A small sound classifier, trained from scratch.
Data: trained on simulated sounds of rotating machines with and without faults, 39062 training examples.
Rows from block 4 of a small sound classifier, named by matrix and row number. Rows with one number belong to one neuron. Each number is 128 + 32 x the weight over its row's rms, rounded and kept within 0 to 255. All counts start at 0. Numbers have three digits each.
After each neuron's rows are labels from the 100 clips, of 14976, where the neuron reaches its largest size: "responds to" is what is common among them; "loudest band" is the band of the loudest frequency at the time of the peak. Only what is clearly more common there than usual is listed. The data: simulated sounds of rotating machines with and without faults. In brackets: how many of the 100, against the usual share in percent.
# u: gMLP up (value half) (model.blocks.4.mixer.u.weight, 768x384), inputs 0-95
# v: gMLP up (gate half) (model.blocks.4.mixer.v.weight, 768x384), inputs 0-95
# out: gMLP down (model.blocks.4.mixer.out.weight, 384x768, transposed), outputs 0-95

u.244:120116119079083205104118146145117147186123072142118150088098107088157188178115145127191161107141099131076122109083230189116156077129137161090107123162091130165122081118120123096140091129149139096074091168133133152218131160145152100106192103092183116104108137199152113120098094148161150123
v.244:176087112150085125165118149148131120140086051099162082153085155138106074057099130168152072110170150093108158171089172070130094137130162098103102142149132110140086097098183113124111091185122119147158167161128108068101111086128176090135115139081133100109169127165068160122140049164108133125
out.244:161123111098145176113114129132082180153133097115137128165123135091139155224122141111159136095144099139147187106127162153170108102147144091118139103190137126190113126123155139070102129190156130121079107141157151160078110133152093117091124173128140100156096075115160131108110106139152086133
responds to: state: faulty (100 vs 54.6); rattle (76 vs 14); squeal (32 vs 13.6)
loudest band: 500 to 1000 Hz (36 vs 14); 1000 to 2000 Hz (32 vs 14)

u.336:077092139170093086096158106138111122177124110110083185137151134126167099147074145156115103120111131153110162133117130143115140083074170196107095096112135112108141176155118132133192191147111108143202157087146075138186146148146125159147083056094156161170197154124099125117051130105149146112
v.336:158161129121066113146111111146088093163094114127127129089118069122184112085107129103202146116172098134118129122085120178108131079148080167123095158119100120126106164137135093153196146094146105087112111124153126132169100168124156171114098115090153110159123131099150167078179107084106069041
out.336:136121140072140144177125148157141100138169118186123115078114136116074119074123103142156161146133098107093148130098123128184138117177122070106185158140133123133113064185174118124090113150100168164110164140078156139142064109142117095140135111129149060120109139133134109107189106090145135127
responds to: turbine (49 vs 12.6); muffled (low-pass) (30 vs 12.3)
loudest band: 250 to 500 Hz (33 vs 11.8)

u.51:113120170112147137177076092156180123093130126098137199116194150123109107171105149148084114148144083078146071140114155159073166136180108092129156110151126139114143135124139163189123156144162149117101119101071174131164127103141151059173096104107165088187143151134084145107184181103076106130
v.51:170156173131119138154166116146145142140108106142124074119184141143065095144155134116116201086089129120192058077080143107120121109180144124122158134119089119078129135131130106139107099128087139135156117135156131175117089071104180092071116107136151125128121097162146146164159093166177123116
out.51:140076114153149132127173112115161126146100102144071109159135163089154101132098172197172170130137137107081115146120124124132123093151107147079074171159119128205107055129115180107144122128092162149175167115087126194100142197148088102087156130128110108093125162141083119073132103169139109154
responds to: conveyor (100 vs 12.1); speed: fast (66 vs 33.3); thin (high-pass) (53 vs 12.2)
loudest band: 1000 to 2000 Hz (33 vs 14)

u.691:217126147130139148129104164098156122104130117059163125158108124140126091104116114151144109104175089134110175072062072137127094119115153116041073100080114138102101098137122111112086122079153111144179168075113130134163081168110133140188171102130121140168185109152119158141140113146123147121
v.691:136079095071125159157127151137186157169122171124100078147128116088087163080154129124129073111094150110102124099048174097149110165155120103204131175086159095126108132088081139101123164178186156202119128120122135074143088197141088098164152094136123162144144157093122111154121080070172132170
out.691:070122126092125178168119092172076098131106176165089114118120098139121211145172117143123159113090098103134082123096166102141157131111172057166142104145116134161104141136151124142121149115064170139109124173116151145131151093169104111086113096175132150142183140169157167106144103114110095163
responds to: speed: fast (91 vs 33.3); speeding up (65 vs 33.9)
loudest band: 250 to 500 Hz (29 vs 11.8)

u.448:132106203137127140131132132202089087110148125109087128159179168115051132105146123159079152100156131162142128143096181157182151139138110151159112139097118114140188079119146157213133110124123106139163137149153110181110092111124114129093185102120158132125155099150113118193131137185133123171
v.448:107102092149093081164139106187109132175080106072129108111119115177149113128084173118061150116118095149116106141122090043119041114099149088122171141166175135075106090128177170177158128195125204126133088084110100114155104155148101082149149136115123161087093091116148151163130105143162154099
out.448:162172067102147121128109121110115138184137038198163095097093062056167150117110092074144140091058164091126136134166057132042130171147165160122128123118101118099145083148111174076160113104125123161131135131102133146133135171133108136144062164149118094092088118149164141111135112106124200135
responds to: pump (84 vs 12.4)
loudest band: 250 to 500 Hz (32 vs 11.8)

u.295:096210161130148142100122215084131138143120155087184151114088156099119150135114215142100053095095118134135178087135139169144092170151114082084169128175138077126107139090121130135156125163095067185105148102146086115105166103129108177118128158153131049190170133137151097129099132130121162120
v.295:133139122133071087166027143110171101164082106088165116120089160094116107190126150100120147102148074107099052154142137078184127129172157142118145123119145055158135114163111102085114219123157109137151122079127149132112125178164127185127096144152178138142118070157147065143159060162098115152
out.295:120125154125135087094089148119153169082094115091109082136126090120109173107143134134130187143023122091184080137141141104150131094134069087157147176085129103144140082149115154144105115108088170066082172102115118142165132120129120090134136127156068092188091112174118109108091141089154110115
responds to: state: faulty (89 vs 54.6); gearbox (88 vs 12.6); speed: fast (76 vs 33.3); imbalance (65 vs 13.7)
loudest band: 1000 to 2000 Hz (34 vs 14); 500 to 1000 Hz (34 vs 14)

u.231:132185142152153140127092120107122189164148167159065100117131100191112161054086144067124179148165151129146070161151144123165203088145135106072127106156115174138083097134154180109167118147140107135099155163134166080087128199150127155178177137111115073117127100122163146112124158077125075153
v.231:166092126099172205188062100160132137139143067108159167161153110063107095125156138128073135108119198119167083100195146136148133132130146140109115070124184102191171100161121145087142140148117180125146110114152100132141118099131133104102124128096094112120134163080070112124126090079159150138
out.231:123137144125168127184149176048075134121086199138157125095186061172133138122130167168113162119123131163060077118151099125078071151083119095099112112154069124120153148153126159183104127162117109163171070119154128171154138124190182200084091142087112198091118120170107108124143136155156130199
responds to: conveyor (88 vs 12.1); text has "speed" (77 vs 42.8); speed: medium (75 vs 33.8)
loudest band: 1000 to 2000 Hz (41 vs 14)

u.666:127134166181130103177123127164116084109175113168121104158137091124164175123133183123124122187129152106101064133160097164146129099201106132112147180188179164138164069128149139075089094181126143097169182190116160121108120120098075084077061159107138110126079083154136170130091118196126144153
v.666:160121072085107077203103118199164105125113111140148110110138113126241107077175157077146101141114085139115169190134118194155151165048102104095197118136178159106157140092180133112124133134102165110169116142123126148166157111111085129188143075142146122156130116107136154081164087163099129168
out.666:119142129092088094115124135149178091080139151147110142129142128128126107187155146127112111153082175110113161147141204114143084120111107160124135129185104138089128166128092138095137130140154172156144095097087100086130159135141100152150095105149138158148107127123137196132148166113106144097
responds to: speed: fast (89 vs 33.3); pump (82 vs 12.4)
loudest band: 250 to 500 Hz (37 vs 11.8)

u.460:137150113116111155124134105158149149086103109138148135176113102143125124084052144087083114098120100079133118169162086126171152094175155169185170118097126112162118118171098095183161156122144138122139111188111155066067120100130175106116150142109052126107088092192183097117157127071110153130
v.460:074165177103092142141174081114100087117117135147166154115144058202149099201161112157093154128144107123101146186125112069158126128157107071123115147106137106098132143168112111125101094107146116173074120138118114108131141126166060076142089198175181127172131147171165147144147130092139116115
out.460:143158136119149065140122100084128104152145136195108141072135104211115102086178124143131122185112136094105063188153143122164117134084154054102206170113162071087106096109149145092132129152144180092177152138129045125142118098098135131161144120094126194132169173129114179153158176095125132100
responds to: state: normal (72 vs 45.4); text has "fault" (72 vs 45.4); gearbox (65 vs 12.6)
loudest band: 500 to 1000 Hz (38 vs 14); 250 to 500 Hz (28 vs 11.8)

u.216:181154166090083099160145146122165100152107101083102136114125168098146166185102079121129096157106157096134100098139121193103097110164141167128136079126156037126132106150117162166121118173130117053134066173080169156129158177156100129144160157155115108127125126118118165153212216210175157137
v.216:094097109137168119096128090070160076064099097083100104113164083152158125111179125104139129076148130183130132167112079161234180092107058130112163088094116124138124065126146099133179199129157136113173160079148145080119104138137135119093194093125121129151124142071173132083129118120077118117
out.216:114061166119150119125108132135135133129111156085104137151180121110064166145129147147067131156162154100139176174151134116166153129130147077120122142158132198121121166099141099128132078098070163112142127117086160149108143160166125129071120127110134044162127166152127103113150147133148124147
responds to: compressor (65 vs 12.6); speed: slow (60 vs 32.9)
loudest band: 2000 to 4000 Hz (29 vs 11.1)

u.372:080131150070217168146131145108118142190172132103125130101163106150116167110156160116062117121161125090121190132155107185163203104130098106108073095087133133117156141155120198143134109075110163149091129133112092135142082150131121102161047107070124144099139133129089141132147066163108110054
v.372:089134119099113169192128091104128121118097157100167108179144100140104131109085119101051070134142124177109082151185104171127117173138066080136165180118100113078169143133107138150183128106081126123119101151139104132096126101178136129140071201132144146144123154150143136184124101139147145096
out.372:102163161109138131187103096166099097146143172163126123124122102123120108128111181094128171144088086177117115145198110157126083210117165104129142093105072153112182083120118099108147103097145158198044095123214131104098077118114160135112118162196145098069147125120126123110074076116131169184
responds to: pump (57 vs 12.4)
loudest band: 500 to 1000 Hz (36 vs 14)

u.235:127131093060142114097140090133122131141147121126149112158116147132114113138093122124124147059136120149133130090108206112101130113071138143143145100082098093173101110113126163157147045140095105141178142172143123154098135145124075156104185136197140063133137137120122112120082170185168116092
v.235:121134121139123161131063173079167132084118084125178113148164125134122074119070081133104126077169144158117114128081139118129102135103178109131110099079116079087117093199164073120119098126127041132118142123110134154118124094212162095147124093166170141092118131106109112104080133149164104113
out.235:149127081129143146117130113146111188086114092056125127121109155075080162142150151094147133075129096117160136121155217195114104090123188122145182142120161143130114131109117160086115150163150119049086062144093166163158106119130201154083177176124103150135084107124162176164071133141156142124
responds to: state: faulty (84 vs 54.6); conveyor (48 vs 12.1); grinding (48 vs 14.2)
loudest band: 1000 to 2000 Hz (55 vs 14)

u.33:053144092154096190147056141189153127153131138110123166133060103161156168142134157144149071098125056148149110193108145152102161116126051127149111150148081105107117119182071152208116114190123130120175119160104179081134199098102128132100097080169107120116130130154115122160156108087149080190
v.33:131096090124152186098068137101178163134129173135181101157159132092137110071108149107145148158063090152158166194174168145163170116162095225141129127151093091121194107155113187167119103150125149153121161138090101135083120146139123088095135100092118190149114075169107067126093222127092088096
out.33:167115140089133104121109079102131124126099128164186095117116095108098108143079098159100139112140112190110129169103161115143111132098138115081135166166098149079092152125156142175158095164098117123067186141116138175129128086172102135123228096026144162147112149106104123201097154071135171120
responds to: state: normal (83 vs 45.4); text has "fault" (83 vs 45.4); conveyor (73 vs 12.1); speed: slow (65 vs 32.9)
loudest band: 1000 to 2000 Hz (50 vs 14)

u.341:130158145206177120136172169180165162114175140189162157161184110138131068159127144062149111164090137201143089094152182130130120122175112108072124152076110098116119089098184158138141151182086040138143173136172178136125101121150138137124143098111102091113138165090112132146132077125105145122
v.341:093131126142158119122151089116149144088091122090115143091125103112159133133197112117092123173122145085145140135175144175158154142118105149160099159128179109141149089079108202159118116140159076150087168084119051135143171134128120126184185122079160163163160117135115113140110164093045112133
out.341:097055133151116105160141127116134086141136139137164134153108188103067161135120126172126134111141140126145148185147143170130073187143109109125179184126122146120128101176112121167132129176121126068075168142142089117100200150123127104158145166136151125215139137097142077116115127128157167148
responds to: turbine (66 vs 12.6); speed: medium (63 vs 33.8)
loudest band: 250 to 500 Hz (32 vs 11.8); 2000 to 4000 Hz (30 vs 11.1)

u.1:122170117144187103112149168149120172174080097117142168094163089129118163172087145165128184126175100096163070088119181079131127171084175112157127145114136107104147142149151118139101067139065163182110160155215171094130149078197175154115131157133113160140104118159128129144133131162199107188
v.1:162085116181143127128088121102118107118145176091123068136211112120181084149143123143113070193127096102082157144100113104094122100076078112135120107120144097121138126141178151187100133174157131092183140103087063143101099167112093128112119186173153125158103076101149159171143156083077090087
out.1:122150122164172162137121087079189090155095108117114118162096077157155135193080080060116127149155192157193064091086113154128152159108164143161130163160135170173126140140107102175086137095103130106127110133169097089058157171180183152118135144096050178108147139175125109084161112141119128132
responds to: conveyor (100 vs 12.1); thin (high-pass) (45 vs 12.2)
loudest band: 1000 to 2000 Hz (80 vs 14)

u.288:145142103156114085151182141098141123176102146120145102095111102088068190145126115155113144120179136154124118178146150133159171119120095115143155169126153093103128102178163146131176123103120162153132168159135115177043059133114098136131164120121161115078135085148120133149126086167092065073
v.288:118096123159144148143184132114114185085129099160134129126192167138151127156164169126090175155128142150094171129104111184115060092173136114097122147225142121142132110127134168148135116077148154108121116195200094125180144154073121037171141194178101111142045181137120152150122124097089149150
out.288:166153130150123123079078099121130125115144074161198099151110146141088084114148096075121158128074088135110156137109042112100165160121154137085073143087179076178123099063158147073091150127163081142145093142106160099153121184068133118147091107138097178112077118142121111107156109138155206131
responds to: pump (93 vs 12.4); reverberation (60 vs 34.8); text has "room" (60 vs 34.8); text has "reverberant" (60 vs 34.8)
loudest band: 250 to 500 Hz (30 vs 11.8)

u.201:097136160089088106148123136138116109136112144126174101120141155089120116186096144139121198085156110110111146143092064139133096106149053186142116082161108126066093124134108187125142115154134126116128131148132127118114141142098083127135163145041119143134152120064096114130098177158103129125
v.201:169154189187133129074162133127123137144189137117158109180080099155128110083099167153135117109141130098154099103111125155179147204171087153135090076044130141111107076128092120111116129137180174124115164134163097120124107138124095168126180149079151129140164099112096127117077142141103176117
out.201:181187130170148168147118164131073123127090097078059153156104147139117159072172145103083075127162135116122108087125044131132093085116163158095119142150070133105211130084087100062175103094127146075151104155134148209098107152119134189096196087109173087063153087106167135107093149125149105154
responds to: thin (high-pass) (66 vs 12.2); turbine (33 vs 12.6)
loudest band: 1000 to 2000 Hz (34 vs 14)

u.579:156151179190171157132117146126101146102193163128200116184170103117087083143139174142158061113134141144129095110158103127077136153107143159142145159126173169057162114177147176138128113126151218146092134152113166135144088115107106156131139098127087151113140122151149123180122148188085136142
v.579:107093121212133126131132233153093067146107120139145075145095210160153122139155096131139088102130147195105142097113131151114137166144169160175131123132137114121137138160156157111137093207155187091100138081161099112075122171108095121177149165131147150143108136132168178152098119102140070153
out.579:121084130140121069192119204110148149180192147034119127195157139079148146126079097108154104122095110160152138092117146125113184141107114171090089135176171115147160126146143138156088112095140144147104109102136153177132109139138154108108121147117155104153151153149122141125119124124166160119
responds to: thin (high-pass) (73 vs 12.2); fan (61 vs 12.5)
loudest band: 1000 to 2000 Hz (53 vs 14)

u.330:105114098173139094139095167113069117105177134092179110153077115119146170149143158113242127096101136130114103132134159192093064119133104117133150137117138107116145116079146101096149094109098131146130171141174142117135099173102118115126118122151142121099195084111147110097197148143145119149
v.330:162157084122100126191119160136144146161165146096160077134153113128129192110142138115087102125161113110111093194065158170104107136080079122102112080124119102087147157124170168090123155112133139117177097185145126101174081060127152160141165157081099136120140157125172110140102087139099088147
out.330:153131157117100134076134112111135171102115143130108155111137103134158145161151115160173185146137146116132181167153137126096165162173173098127136154144173066084106117177105109131179123041130137121120151083120128132106128143049137156102115161146115106130084125109163161123117167094145091189
responds to: pump (92 vs 12.4)
loudest band: 500 to 1000 Hz (39 vs 14)

u.695:168128077148104098107169208155153127125109147130101114167166148079098075162107106155119092163110188119099139134084134132142147133073145114168090169171122085157141094156201124136108124180055117145135126146131100086106190113163162130167123100150137115112146092153115147089079152135141144166
v.695:167147174111080179080121125178113077098150131086163138105167136084176093081106153139128119136161159127162100181090163116086168119124145071133126088134190151092173120134133077127153092143132168136176146156044120113134129092110139177131136146137106195128150101169118143102123114152123171092
out.695:165096126062171143134121130178125138183132081104075115145139159117127073103163124154037097148146132119198117126137072107114131085104165139106141081074162082176130117155137216123170164151124103103160141115129143126125130150152107107134112175146181130093093112090178125118151084072078119103
responds to: speed: fast (82 vs 33.3); fan (80 vs 12.5); state: normal (73 vs 45.4)
loudest band: 250 to 500 Hz (56 vs 11.8)

u.603:164157089154131139122176099169179048114067113144123138169122188094110165098080180182149122094099129143086113076117165154178120102155175162114128137141133147166159053088119120151133177147144204142137172058112156105102119168106139132126146102092140034099150157138168124058137136128112100114
v.603:123118204121095136143101135119099091137155145124134125118078081139131174182129129124100171114125156090150130157133148141126151111142104162152118131155097165130150133076136181071107164059086115162090117157127143079128113124118072125155113176117130145197105099115195142156091082133145200081
out.603:163108136145105072149138128123115101078057167136123123154126119169161126111077148081086181132147117108105129136099113127176172153118100185146122154139103171153164129154124109156170122119109100132130126145084104138131036138155092151123156114145126157135189125089187165096101130109109136174
responds to: gearbox (94 vs 12.6); text has "speed" (76 vs 42.8); speed: medium (72 vs 33.8); state: normal (71 vs 45.4)
loudest band: 500 to 1000 Hz (61 vs 14)

u.588:104152124110143147121113106106103161180163081115151136178148168127087140103154147067078091041083107089140104106133144156113136102114159153164095097148108129105114117159123153156148185152125172177110129158161120097093119137098160097144100137059125175126137165217154075167147126143109114177
v.588:168091122109143149161120151117114202134083175168103154163115116136079140130169175104126118126173192192104132126165113080086117135113169161133057068140164153159106112039130123080085171152191123147126121133139134113174081174124066139183111056054116138106130114117126185101171115183132191189
out.588:158103110162104112179138127145107071139133181173125118107156129134133151141122134207137076196199096174075151190101084134175128111153096087121139170108145123169203121137129161164088084133066143110151107152113133109214077092079075158152090069183125078132123138112117161147107076132137145126
responds to: thin (high-pass) (43 vs 12.2); electric motor (42 vs 12.4)
loudest band: 2000 to 4000 Hz (29 vs 11.1)

u.236:115117188090143164084129114078121176061174103141127102143121104122134138172102181125174119144123065212115156151074114109074133118141074140109155172155117072073135090145080184162135186171156113145107131184101180056142143115175115090095117095132137139078145124136157137139115171118105180124
v.236:171141139092126111104118163154111135108172100113171218152117142133138105077160165045138111105152125132125083138102135170105114100129141117212105092080146133090110160166133180168073166159128207085119197061094127166178083164139085155114122136108122106194106154095064111183143125090094095166
out.236:093153155094077121107174107135167179123111188092127126164155167171110178149104152177112134154204144154162166109175151155110109148101154099135136111140159111157111111125102078072124107175129117096140086110099081145142116120029163145119081181166114123123146157139203106163097117141120115115
responds to: state: normal (73 vs 45.4); text has "fault" (73 vs 45.4); turbine (45 vs 12.6)
loudest band: 2000 to 4000 Hz (27 vs 11.1)

u.671:169151078151125161165140178126096117131156127068221083131132129153061160128132140122192107094103148087182141094120161100218155112150129104116144110147091139113169171121127102098160087111130118145121141094161133109135122168114143143110108105115123109085115124133140121166197135116126149141
v.671:192132137130107151161164175118163133077130138132094169137054177141126131118092145132068111140131136110075128169120089133107148053108119150164139083146114094138077147186133079098094098129126156125148124127101142142157162131136124182193120087122111116112105156136178139131140146096132115156
out.671:183141122106170081125117204150059100147081117187119161160130145138133102077124135069146138115152085171155132097111097087108131126118156118126127074123148097136136086133140142129160073096088079135172145095183123140100152116171156146090121116144166096142132136145148173084107117111142130096
responds to: conveyor (97 vs 12.1); speed: fast (82 vs 33.3)
loudest band: 1000 to 2000 Hz (69 vs 14)

u.249:076112144127094120126140136125143170123126068173095158174112110088081131127116128090104147153154119138134114149081104128146118101148158150129119139138151079110177147073115134092179131128215145129055164124078104099096096134170154138119123117069194179150125127105106097152157142149103116108
v.249:052083165110127077152129159106134091135111167153104139087125112145160102118085091101099166093163162125137200131147108131130059092165164120080189140107133064098122174126107086152149116074125143051099162162098110123067128100124102112087119141075137133090083160128074139119090104124149138121
out.249:198138106124163163107154162118174155146118149043156053082132074090123110102136160112130113180142148107139146113155149088206060077118142081112115231092132110156158133116130166059093184151159104167134122139168114150113142102134207112163141080086107117074143161101093098123132111121127112122
responds to: compressor (79 vs 12.6); speed: slow (61 vs 32.9); thin (high-pass) (29 vs 12.2)
loudest band: 2000 to 4000 Hz (28 vs 11.1)

u.429:146128122141087177069130130104118128168116139142144091141143128154131152112088122090105133082183134166131145135080216127139111128093133120137151151117120120146094116094159195090125146146170158141146157114167143087154094077176091169139167132143144093126196138141135139121178122061197148158
v.429:148084148145072159186125113146134104137104117087160155104139086141175145133184090147143168132108145092158082160145179147143084120091080146101083078119087122113064121189106092163111187154141080128037174116166158056071125175147133108167158152170166041097105160131173147130129151048173106106
out.429:144109138108110114111117158110065159088071080128106118133128105107130169164129078076125110145101123070153137148096190107187078133090047125077160120129120095164154093197181130056129132126197136098123098102186123113095165129142087098112101142142092053183079114206101126129107120135226138133
responds to: state: faulty (100 vs 54.6); rattle (65 vs 14); bearing knock (44 vs 13.9); text has "thin" (41 vs 12.2)
loudest band: 1000 to 2000 Hz (38 vs 14)

u.593:102133134142166102147097151143106094150068093087154110125124107105119171112139129150121103120109117083114090172150165137142148094171174101197120148152111153204117092089101108130179135165163125133101105104143133143162088123187123159116101176167141079100156154119168188174109174172035176137
v.593:135131116162127106111095135147082114146085084145135128154102152117154096099134107103097069146114122132186145152158127138079093160162095126111113096111106134119129048104129109129171130117099119048098107124145206059130143141156120123154107132153125159130145143148168065148089185143081181105
out.593:103155206085091100035125157156140124133166152113090155183118142104106180192086150128112150046131169071124178154173081104114105096138155133157097112133140147152116087169141181152167125114189096166149091184153078159118140139153162123084095113107118163136143057089145142092101144106102132100
responds to: pump (83 vs 12.4); reverberation (60 vs 34.8); text has "room" (60 vs 34.8); text has "reverberant" (60 vs 34.8)
loudest band: 500 to 1000 Hz (45 vs 14)

u.736:166130199127076106118112107140157153135133148151096150096069106133105139142134088106123157104158162100146130179139116103102113148129143108155195122134128094054152052162132155183103126057103099099180092088083131116137071117165085111100147150075133151136101093155137125187101153139148093167
v.736:183121120167148095107089119064125137185133159119133107136104138124071184142141166124083142143125138124143148075092128150173128061142041134149140102188157149063145175150169079174073103061076206124196146132129109095103109131155215142164159172110164172145172118183155120108162113152100188080
out.736:170127157124198149151132084116174071070230096124100100115070091123119100109131152170118125120080084126126140165113139165138145138102149138161150077083096107125093121125042126134155150109123125157063110143139069086103113099059108088113093083132146071142078193074202196158077149152136216123
responds to: gearbox (41 vs 12.6); thin (high-pass) (30 vs 12.2)
loudest band: 1000 to 2000 Hz (39 vs 14)

u.712:161130089160160069128059178154153091067137126100150060196103145133126111162103172141162176158118093107177051095132180156155089136079106164140085160128090095115082110093125102108160132105122077132155158118115093034060132089089131192145088138137138087186060098097131105061081114109158094142
v.712:210107130134120195179128150082108100114167171101105130080182206129160101169157125147097144119145082176174081085147123190056189135132123157124149141127061129123129091175085092129097108157158158130183128016124141143170135155178109139159110177102162136107179127042140151167124075161139155126
out.712:123144130124155110131141084092186125115110122141157155121148075154125131141167118033120120164111094106082112110127144107138153141147139104154127177148141107142113138088150095099142151145169163139181150089153173160136105133110111102130130152141072134082104120119159096068224135117170144147
responds to: conveyor (97 vs 12.1); thin (high-pass) (40 vs 12.2)
loudest band: 1000 to 2000 Hz (70 vs 14)

u.362:173121143133099132167147155114177131118154140149134164126176152066149098132090169117158147125130080119138146117154131075112098179068161105165134131112112164105163157167121097145128127130109071139163203125108108113167138115109163160142133143124173158101141092110092113150061117102140175202
v.362:120108138089140160119150200116153114129190142129068113108135123076151161139111112174126177147122118116079082183094099125139192155144144158150092113151135172100065161100192144117168096173136129174115160171153126124140075141161097129128109112100170064099115203122095147130145104088148060152
out.362:120122054113096092119126082151121133077156156177174119180146206213149110113118102084057144114135086143121105125120170151146141113141092109094121115135169097231112147119182106107112131138120167064127092176132118111112150115124095201077089159116099156129177124158131147113162151136186110103
responds to: state: faulty (89 vs 54.6); speed: fast (70 vs 33.3); rattle (36 vs 14); thin (high-pass) (29 vs 12.2)
loudest band: 1000 to 2000 Hz (37 vs 14)

u.69:064129150129199121154131117129142095138053120086107109097166126141145133134130094130104118149152212097102177117118156119096142167170117125154255127169120147076148119102099099107146129146177138135098137125104142123140085154147144144149101099159118134093119164141175067115155145126123174127
v.69:135139114110127137150131199146167151095098169141181153109131123127101119095148176181144121076148171144086109188177103120126082130148152187141124135123131132168133168147180138134122151156084142112164151117130131063168116089137170107168129121142103155161122194148176190120136154135139126156
out.69:205098123103125134096138119058097151146118132172092206127122133116122123097138097124142163150184143174147124108148123136112093156135090135124133194161102174126166140172065037148113107172110099086075167085124136052204078093124106115140181126175143098151141120105116156142096059086147136080
responds to: speed: fast (81 vs 33.3); state: normal (72 vs 45.4); pump (70 vs 12.4)
loudest band: 500 to 1000 Hz (40 vs 14)

u.192:203169119076108118071134158137073063112115138124165169131112091144109129158255157078109149101134123140103110138177108114124090136136095121139119162129125116061165085067180151101152147161099081178139164143122118108125080118134098156121154133158112196133121140114166085146129103151089076142
v.192:167120110087092117091143131108150147088140134138120131162149101169161135129132094130162131125134093150174179123085129104116157132139138102104100147157113133164102128117150138141108135110165085172100128116138149079127064157103126103125150148078077097170147134080136116109162055084085136105
out.192:107138151212127061136122142121162133181130165168108105109105092091109110136105131127122096119082108103125176195110129129121135090144080061169117120155141115218132093166115070093119076065124123097109054129101158131172091150082164121144121119130177083100129151108121076078061113133124100161
responds to: speed: fast (98 vs 33.3); pump (91 vs 12.4)
loudest band: 500 to 1000 Hz (35 vs 14)

u.94:085108092140171162117178147109116143158124131134094133114139099135146111135144100128114113159161104158178075149139153086107160088109150115157065162151188125177106187131133178109203126071119173079152188196142105112186131114183113058174189045116123137108087109144122156145162121119133182178
v.94:130064113114127143146169144114115150152103162097128130127130171152088056105087099169143085165096171091106078187151126055149117144146126151156174148075153115125085199139155098118149070137143116165105088173105081151152137087168110131171147129118158096180112107096127109152178108201091151178
out.94:085170132130117131104140124122164125135125173149178148187085181136137095162126134158156157127085134121071149118177100143148155141137186124112135143123095141099168088122161106111140160148133129157092124098128193098128119108125147218017079169124133116133126091135126112126146108185138101151
responds to: conveyor (45 vs 12.1)
loudest band: 1000 to 2000 Hz (37 vs 14)

u.400:121108177121132138114177089119129115088160118152147117124108065106156120117056136097120137143073131171133153146123084158165122151114120117123182159138072130136133168086120126152098121101063142171169160114123122113107119220148141135186059093153180118141101116083140086091107186151124134128
v.400:141130123132156094160136098111137118129162128118113182148110117166140139098148133088138085130122169148140139137120095083089084120119083164037155090132153154160117153175107103149083120130096185087125152166042121070079068201116168100181151102137150093116177210093097077106102116128084119117
out.400:128139254128132130110118186126116173183177171124069143096133108152075120153092083135172178097134149118100137163115143144124156095093120102138071112113056145152161089137089113138151232165089124106138111103172110116130147116132079184089126108136099086123121118088123148070157030119185190079
responds to: conveyor (91 vs 12.1)
loudest band: 1000 to 2000 Hz (56 vs 14)

u.375:099136120134107082126177147168181129135145076125165118130186097175143140146174141110095160109142123111081170119104162116097117086121120144096130091107106114135182082153131089175155142090127112146069141121136103165090106102110124147182147167156102038124163088110070133069127178194165143095
v.375:130051182202051145199134166156149124140096118138146113124108149077130193159140090149132159135114095151132208124152148117115125106075141146099113074157188150117109133145131159157117161095154129139108173148101132157070143131124119098157109220094164138051129136132133115178200108129123111135
out.375:095104114110111164148119108105137100130120108117123112107120175105087171184156178167234105114119159149125115133115131146150125136118120111111123082151158168102070138129092124101138103181153178171112158155126180152071151127130195103128116163138063148085181126153163232128145103113152139086
responds to: state: faulty (99 vs 54.6); rattle (60 vs 14); piston engine (49 vs 12.8)
loudest band: 1000 to 2000 Hz (32 vs 14)

u.707:133185117118157116142121165131159119106092140144120101120130073133127130095107084128098104122156142086116126070143158098085110159113124114122030119133175120127052159100119113099099197184111161147123161122133101146088108154146140089132154130156112138153159105089087119106148130092096158134
v.707:197120161165174162051131170114148107124154075115113055079123160163048054105117100101104127105093090116164076129173119115133102122163081146173098148141114170198106108123152116139149158104142129188106168139136086138083117106155093123135126147112038114121182123104110076143083161125146145201
out.707:132108110117117138122182161130071126171140119162163125089116133135138117099180163170158132111150115162162136100118060161112151103129176159133082126153149126145144101126133116026157104100118124144074135086127118126159119132069131175048136158129106145135117161148138081115097121110114166122
responds to: state: normal (82 vs 45.4); text has "fault" (82 vs 45.4); fan (46 vs 12.5); text has "thin" (39 vs 12.2)
loudest band: 1000 to 2000 Hz (33 vs 14)